{"encoder_arch": "vit", "model": "image autoencoder", "dataset": "rendered solids tumbling over patterned floors", "train_examples": 195000, "image_size": 64, "crop_scale_min": 1, "horizontal_flip": false, "translate": 0.12, "bottleneck": "plain", "downsampling_factor": 8, "encoder_norm": "layernorm", "encoder_norm_position": "pre", "encoder_activation": "silu", "encoder_mlp_ratio": 4, "encoder_head_dim": 64, "encoder_fused_qkv": true, "encoder_bias": "qkv", "encoder_qk_norm": false, "encoder_parallel_block": false, "encoder_inner_norm": true, "encoder_drop_path": 0.05, "encoder_patch_size": [8, 8], "encoder_conv_stem": false, "encoder_layers": 8, "encoder_width": 160, "encoder_positions": "learned", "loss": "mse", "latent_channels": 32, "decoder_norm": "batchnorm", "decoder_activation": "gelu", "decoder_widths": [48, 96, 192, 192], "decoder_blocks_per_level": 3, "decoder_block": "sep", "decoder_attention": true, "decoder_upsampling": "pixel_shuffle", "init": "orthogonal", "residual_init": "zero_last", "optimizer": "muon", "muon_scale": "match_rms_adamw", "lr": 0.0077, "momentum": 0.95, "nesterov": true, "orthogonalizer": "polar_express", "adamw_lr_other_params": 0.0008, "steps": 7800, "batch_size": 128, "epochs": 5.1, "lr_schedule": "cosine", "final_lr_fraction": 0.01, "warmup_steps": 230, "weight_decay": 0.04, "adamw_weight_decay_other_params": 0.01}
Rows from block 7 of the decoder of a small image autoencoder, named by matrix and row number. Rows with one number belong to one channel. Each number is 500 + 50 x the weight over its row's rms, rounded and kept within 0 to 999. All counts start at 0. Numbers have three digits each.
After each channel's rows are labels from the 100 images, of 14976, where the channel reaches its highest value: "colour at peak" is the nearest of a few named colours to the mean colour under the peak; "strongest on" is what is common among them. Only what is clearly more common there than usual is listed. The data: rendered solids tumbling over patterned floors. In brackets: how many of the 100.
# convs1: first pointwise conv (decoder.decb.1.1.convs.1.weight, 96x96x1x1), inputs 48-95
# convs3: second pointwise conv (decoder.decb.1.1.convs.3.weight, 96x96x1x1, transposed), outputs 48-95

convs1.30:504542613542540528442461495450586541499532371479535535539482491540492516487462297515442529556510364500468529513549564507472497475482506495577622
convs3.30:534470503462660561497466494511469457504566569527521549489580473532497502523459446573518530567422474528519438424487398562483472509480481495402623
colour at peak: white (39)
strongest on: teal object (50); blue object (40)

convs1.56:514539472516454421573511565516509642492501511495504534546516434474478630487466588530447468526549372422513422450521422494490553475510457528534478
convs3.56:455475559473566412505392605481350494496427513478389435569432514424497521503489491551519507510491453479480566518448474503440518430499557549562517
colour at peak: pink (27)
strongest on: red object (58); its colour: red (32); cube frame (31)

convs1.5:557488515546547478507503481516476510527440484495473483562451460512477498489488505550553514492535393547670516535509494590492450516500460506420506
convs3.5:451560523483579500503555458517512551486524425504526531430535483574488533464505523497446442522555565547442490438477480491501564541479448497645450
colour at peak: white (25)
strongest on: cube frame (29)

convs1.93:516511543518535536413433546541620397479533504497523409601427550450511474546500525524564561514517489541528509459532542439349493453508531435521509
convs3.93:517487452490479505483503485454509474477339504508442499483595433497480447480463565539521440462531460542499547500464531469430428558470514502530545
colour at peak: white (26)
strongest on: green object (95); its colour: green (48)

convs1.20:472509533486534540450507523534503510468504479481500532496482469474507521491495491508476524494778272500519396486480549504578500504464529467539467
convs3.20:556540545516547425460406421482494488498605510536549493558494479472524483507392526528525465488435402487514400472514593458582489458575492495426535
colour at peak: white (39)
strongest on: count: four (48); cube frame (25)

convs1.27:491513494480539556481453474576491451463429527499494571477573464538529468525500340355535554500470548477432510427579483471430572547508584630487553
convs3.27:439442591598494499522522507497457541497593530566451483453559421498524526523502581534542490503425498601425462468565522499529516373436606595529543
colour at peak: yellow (69); orange (25)
strongest on: yellow object (79); its colour: yellow (44)

convs1.68:533513561481502540425472573458559364603458517485493539438487501555530515445457400464453538525461489566542519463433477469472548513511538444475544
convs3.68:531457404537428487418588456534508554556500457436467604496526531575499538445411486461520488604517523452483405490465469441418557529490499390498506
colour at peak: yellow (97)
strongest on: yellow object (99); its colour: yellow (61); light from behind the camera (58)

convs1.63:459506513462516499366554681422532540435486517519540571441554571520506516550532482534442543453538548421440451485477469497543463464511495429506484
convs3.63:530481632491519669488526492479534436548550483526493497557445468535571458521556557566443496497568445507464624548493604548477528511511490499524460
colour at peak: brown (53)
strongest on: spring (40); cube frame (26)

convs1.77:503464507502567494513526493523402470554532581494465539489439519595497442587523499497534459527560448536487509518638544494484470511459503531534480
convs3.77:491478562486528529555544535555527467404451521466483505548430469480500560470442537498526639573522457483517513481546495439545450487471478569481509
colour at peak: blue (28)
strongest on: count: four (50); blue object (42); spring (26)

convs1.21:513494488489554551456438510531488483562497511530485514454457503484435582521490581651498440515558546468446512573512586559490541530492551473554501
convs3.21:521576483509442519470558539542512494472457445452407559505315522527448469532472530603520557513511490496501439527506473547523473594484472491487499
colour at peak: cyan (31); blue (25)
strongest on: red object (51); teal object (47); its colour: red (29)

convs1.22:491470432452352401493477511487542502473538597504497473448515523502477501514550549431467502487272692474484459559507518505483506478541471511502472
convs3.22:537481483458417466529540555514545487456485554548465494493474456477519519568488496529547446552346433669557491503519384495528478496495485531513544
colour at peak: black (48)
strongest on: black object (42); spring (26)

convs1.13:448487480471477512492543530662527464470485535498537512481510499451477553499532633531498515530493523481447479496488471493503567512523507552623460
convs3.13:475473378555592519500522466596392526528497525442501547458459627516436474508471508468595453522532517447599401496540493510557378428521498476504506
colour at peak: white (30); pink (28)
strongest on: black object (53); spring (31); its colour: black (30)

convs1.78:516551499566448580553494546511475531487522496506465542432393569590526530574441547603481512482410589453542551518528497454473517483498482494497526
convs3.78:563581457461420487489481501444553459493580427465503540427485534441483542479487488595430515474468480545496408437483498531485523527517512474435358
colour at peak: blue (87)
strongest on: blue object (92); its colour: blue (49)

convs1.18:539476491552504515587544575490514564445485502493553507353436308567409469568465636507511522533486547546475556502473512518464461456488456476555546
convs3.18:565457464523513538439542466479512459558480482527446537424527515528509519491532555512532503495457509505506420465593465432502531409480548465521414
colour at peak: blue (51)
strongest on: blue object (84); its colour: blue (41)

convs1.16:505507423536434536453493599486460459505500465459484524472526505485447479502516509417473441462437330480460443488459458487598515467474484548403526
convs3.16:474576517415465538563351491525440534429476498537548524454483491455491425547529526398358525452485402515474467492564533584463505484494389536479528
colour at peak: brown (52); black (25)
strongest on: red object (41); cube frame (28); spring (26)

convs1.26:475513496503389506550461528382437492530477523460481490457502572528498594462465535491524499497457557396285436572504523508446482493514510513503482
convs3.26:425448420558488486425472571466501537544548479483513540531397516540527463544483532501424504484432522531409521469468438509643484441539486542487418
colour at peak: black (53)
strongest on: black object (48); spring (31)

convs1.90:566450530500545554542507560506472370450443486524545454561528399481469538519519392528612505551466478546515541482536564462510504354468481558553578
convs3.90:490529496503521523544585484432547449490492437519439492442365471458530555523491476492513455504455460558499406515457409572498527576509551525523501
colour at peak: pink (43); white (35)
strongest on: cube frame (25)

convs1.42:517445478521483419455513457455511478531455469445504523489420487497420496428515602441483543488486526450491495551437565613491502527464495574513453
convs3.42:501481494490467530467497582534518520469496448415474521575450534582618513467434569403553541425476486577461548454476468462470492477502447572461528
colour at peak: black (29)
strongest on: red object (41); spring (32)

convs1.35:591505516514531515485525514433542632457522503507359524518562468547483327538477602545519552505463439556475517445503578454491476472502449538492509
convs3.35:515518554507557484513529495621514412450426507440540507588466390446547513510457524433498573522422516529492487423479478477481542461420531531522553
colour at peak: black (60)
strongest on: spring (32)

convs1.67:485522530483471450653527488517304620442544509439368492523463498521447361458490540563443465501529521508487475545511549519458542487467480524491484
convs3.67:459515443587616543530533491442464442499591524473464485519482536556551503526437493546503515449462520433544446392534563434492502438455513550525614
colour at peak: black (36)
strongest on: red object (41)

convs1.23:545575493525474525505513512508527527448503473516468455475724572464512555511427494522538515479479494429513493464468393536490511491494474493489498
convs3.23:500478549406478489570518544560479542438457405420503486553500521532525482581441450488520513530527577484477469421487523381523461506490571490566452
colour at peak: yellow (82)
strongest on: yellow object (86); its colour: yellow (53)

convs1.57:528487519507518499426482457576521420510525579502451409493428535435547535494486393506462470507550528568518489526562538645558484461445536436469461
convs3.57:490522496451464410544496496531566523527569465512552456472566454529310461495496516529524561504517517497472453515488481552494522527507531550497488
colour at peak: white (33); pink (27)
strongest on: red object (62); its colour: red (34); chain link (25)

convs1.66:448516451449376513516490523468463475503484478484478480482513470526517643511519515398474501525407524445431520553519469500518505458546453480526507
convs3.66:463502492479460438481480434473535473547481481556496533572578522444552484483530443475577514441517467511538419453469380506550518448564437518477511
colour at peak: brown (52)
strongest on: black object (41)

convs1.40:504505580515501511489527566476447618484509465465490460284531239593447477484513520462489521520508541498501547535492521502449510486507510528555531
convs3.40:461469480511565556546431454433502427427439509519471524450482451472561501488390571595535516594493521498521429540544461513487563549519578544562475
colour at peak: yellow (72)
strongest on: yellow object (83); light from behind the camera (53); its colour: yellow (52)

convs1.52:492477506532611506529566396522513517493515476587522469580516462516504581536493480546494490465561526606728496480464420466370567506535482487484530
convs3.52:595517508538419624496461441486496523457429558567497459507530554544445515423453566444442425582481449501531503449483530506562531428537583497417578
colour at peak: white (60)
strongest on: red object (42); spring (26)

convs1.43:491466640510514526424424471576445575476522448537441482497531603439514480497463446465499442487534440476541522506378516465435496516541507474508511
convs3.43:488579507461519462448393500500515549586463545502541538492473543517606435532492484438493521564501562495484527508540548502404535462571542517419482
colour at peak: white (31)
strongest on: teal object (53); its colour: teal (26)

convs1.29:516461477481454483627472533453446421579463494507398483518476630443474550517527479501501504534535517462497528353496492484442477575548496553518472
convs3.29:522416486483529517444543522432541473514543568432429505453476549557572557540480444375504504505493497508458532457533508514542522500480593465479432
colour at peak: red (84)
strongest on: red object (95); light from behind the camera (58); its colour: red (54)

convs1.58:504613480476464528557461548453559491478595546540490440504506499575418529489386444497567485501504467619497516516489508546513520479528532495393494
convs3.58:501446585521515535452506540494530484504432556466410412432505626510548518464460475475510482417476488516413494524485524517550473553480572429526432
colour at peak: cyan (72)
strongest on: teal object (85); light from behind the camera (54); its colour: teal (41)

convs1.0:512478519481402488488506599438521498472490512446521527475498559479494494489537595502511466534483552379344418496503535488505500515526505498593435
convs3.0:640452454483445441482439393522495506493497497564535460544532582522506393542410489443579412530495491576514460498512426484550491474596460559429554
colour at peak: black (46)
strongest on: black object (48); spring (41)

convs1.24:456452436516519586546558490441410492450502531520479511468446351526458402479510522540520378460409558534489540513559531497495462506513500557538517
convs3.24:480576602489497435529522531550528482453459489504415509567439443527507455457520448516430401495558459539602426480471512549454493452520594549382470
colour at peak: black (35)
strongest on: spring (28)

convs1.10:429475515483439487474474439770502464486510525482536435480518521504485584484503516568511523507507508513429499524470430501426568485515548522584466
convs3.10:541573426490476558426494482598485518505419538561457557482419559550435542500491481458552434654565542510503566545529524552592473463497483416475546
colour at peak: white (49); pink (28)
strongest on: spring (30)

convs1.89:481403540526448515531558510458520648428495470516443469463506417469467469547492561550532526533423434463477549413556509480439553378507506530496532
convs3.89:598437511454503470570540453500518476482558487514471534483490516567445599435481535481587509509504517541446462497501500474557424434510552540437434
colour at peak: black (46)
strongest on: black object (49)

convs1.59:519484480551425498493482424583443547484482536525526583540557453462509438344458469417437527517544559490425468422500515541550568492554539477503431
convs3.59:589494506529519502541526606472517538466449502424522505515311464502509542539545524456495563468467490559419485525577516471498501530466518503391553
colour at peak: yellow (29)
strongest on: yellow object (42); its colour: yellow (26)

convs1.28:531529469465602513584433454526468427565466553510467546523477568725455462514465427494523455507514561468538474471571520557438519451551497447546494
convs3.28:548436533452462428556465504510536476463444486478484473519611482610547484426580494512474480448448486558539466499543467513386495512512473453573500
colour at peak: blue (99)
strongest on: blue object (99); its colour: blue (54)

convs1.71:595528486501614486482533432498526500471499451618503455557509466512516528513444465561503452483504436535738550512496415465474452522529446519457523
convs3.71:460453598426494517515631581465509490508446467451440522513512494548520535513586460629568545445469498434443481559486442495462487518563559531516524
colour at peak: white (29)
strongest on: chain link (32); spring (25); cube frame (25)

convs1.87:481522471656460557521510476489477579436533476492578524530525417433498474467430447534373542470531534421452481488485570485444512506562542540520485
convs3.87:477531491613489487433486463519573538500554498432545520507493470468518519455451525542522465525463482491530474531545509426488511479595436481464571
colour at peak: blue (46)
strongest on: blue object (78); its colour: blue (37)

convs1.46:492487511477507503634537556556344605327524501587576514476522525548538539467508559541537386521485466495527490531438533487560478516486507515543486
convs3.46:438486511485482543436483638512509568561461535473571483472566544485434516448509551497503604529473475548611528520456529423615436473477584561480513
colour at peak: black (93)
strongest on: black object (84); its colour: black (42)

convs1.84:463482525512534513538519479458486511467484491492512495596499324537505509538499486562520599460481532509508501476191578490487474495506499566491537
convs3.84:527503436458525522501547472453465485529492484558507482515382607564531555558474473515532447500498570482513452476290576542501502500491479575485479
colour at peak: white (55); yellow (26)
strongest on: yellow object (51); count: four (51); its colour: yellow (26)

convs1.3:486490528472376491484488484527445546510584460518512500503540459404494533513504535312430529446457566445545475502440452469514571525547491476531499
convs3.3:475505559513562504531552484498464496562600475530562510476403477477499509508513525440428485548476473571518539533578452580494510399523488501503480
colour at peak: red (51)
strongest on: red object (73); its colour: red (41)

convs1.33:254526473454512458475506566430490514489439545545523507452469507505484504473500523527492511517517551459468558492506556520555410493475537546503426
convs3.33:501469488535527418526511342540466473472480499500519445487509448480424535588489478500586530405512402462467424503521416475532521464504390560501481
colour at peak: black (36)
strongest on: spring (41); cube frame (25)

convs1.85:411526479524554489432543519478598466432558560424516465529522387447549484534444513525514559493485548541499548503441490464524511503521467528518533
convs3.85:592531423422616596496545511480433483451529500614511552490537520514495556582529595504469559537477462524513470459487555526505421460424578548517555
colour at peak: white (83)
strongest on: white object (45)

convs1.14:523488610479423478447511496484492474408551466466475433502536561630460491456531502410507510481505406535500521555400541464491554485543512570450519
convs3.14:559408475556548526533420549467608483487445468514527500472474511438454555540496441496473503439579393470479527520399602507489494557496527525506548
colour at peak: black (44)
strongest on: black object (52); its colour: black (30)

convs1.44:484506526486544597511486543538466493566453477497503487505466487477481519492470523429495476505511574520540480444482489478508469501495754465444635
convs3.44:555545499480597491538473464445428536445484526435502453506487451499445494527463517600495456483459529490489547461469474427605548528493584540514448
colour at peak: white (27)
strongest on: yellow object (44); chain link (25)

convs1.50:497534494238506494525498509518502532540480480511519475496515510513475463589499493531473473490515515526525526518535465555503511547417468640530510
convs3.50:409581471518544470435444518489531455566549519501479421480496503541541460414456526459475444385501558481500476465574518474479567522485482437587458
colour at peak: brown (54)
strongest on: yellow object (50); cube frame (25); its colour: orange (25); its colour: yellow (25)

convs1.53:505529588479396465527507472483459522498673523498493481538578470422505542567495524430527579471452523483525481561497492408485555506526470506481460
convs3.53:519442451524470363496432515523465487530469521484461451532523484523572498602435497488515563399481430528509503575476527331451467463501443487569558
colour at peak: purple (37)
strongest on: purple object (52); green object (45); its colour: purple (27)

convs1.31:469534503484420496513480465544417559518519466510501527558644385479555517533504496243478504422464549499550476495475517454514569514521472485518457
convs3.31:512529534536472510481488600462506475488343596540495416531472519439432475515536440577530493444547490454563427476422553540513528549475569463537421
colour at peak: red (67); orange (29)
strongest on: red object (73); orange object (42); its colour: red (39)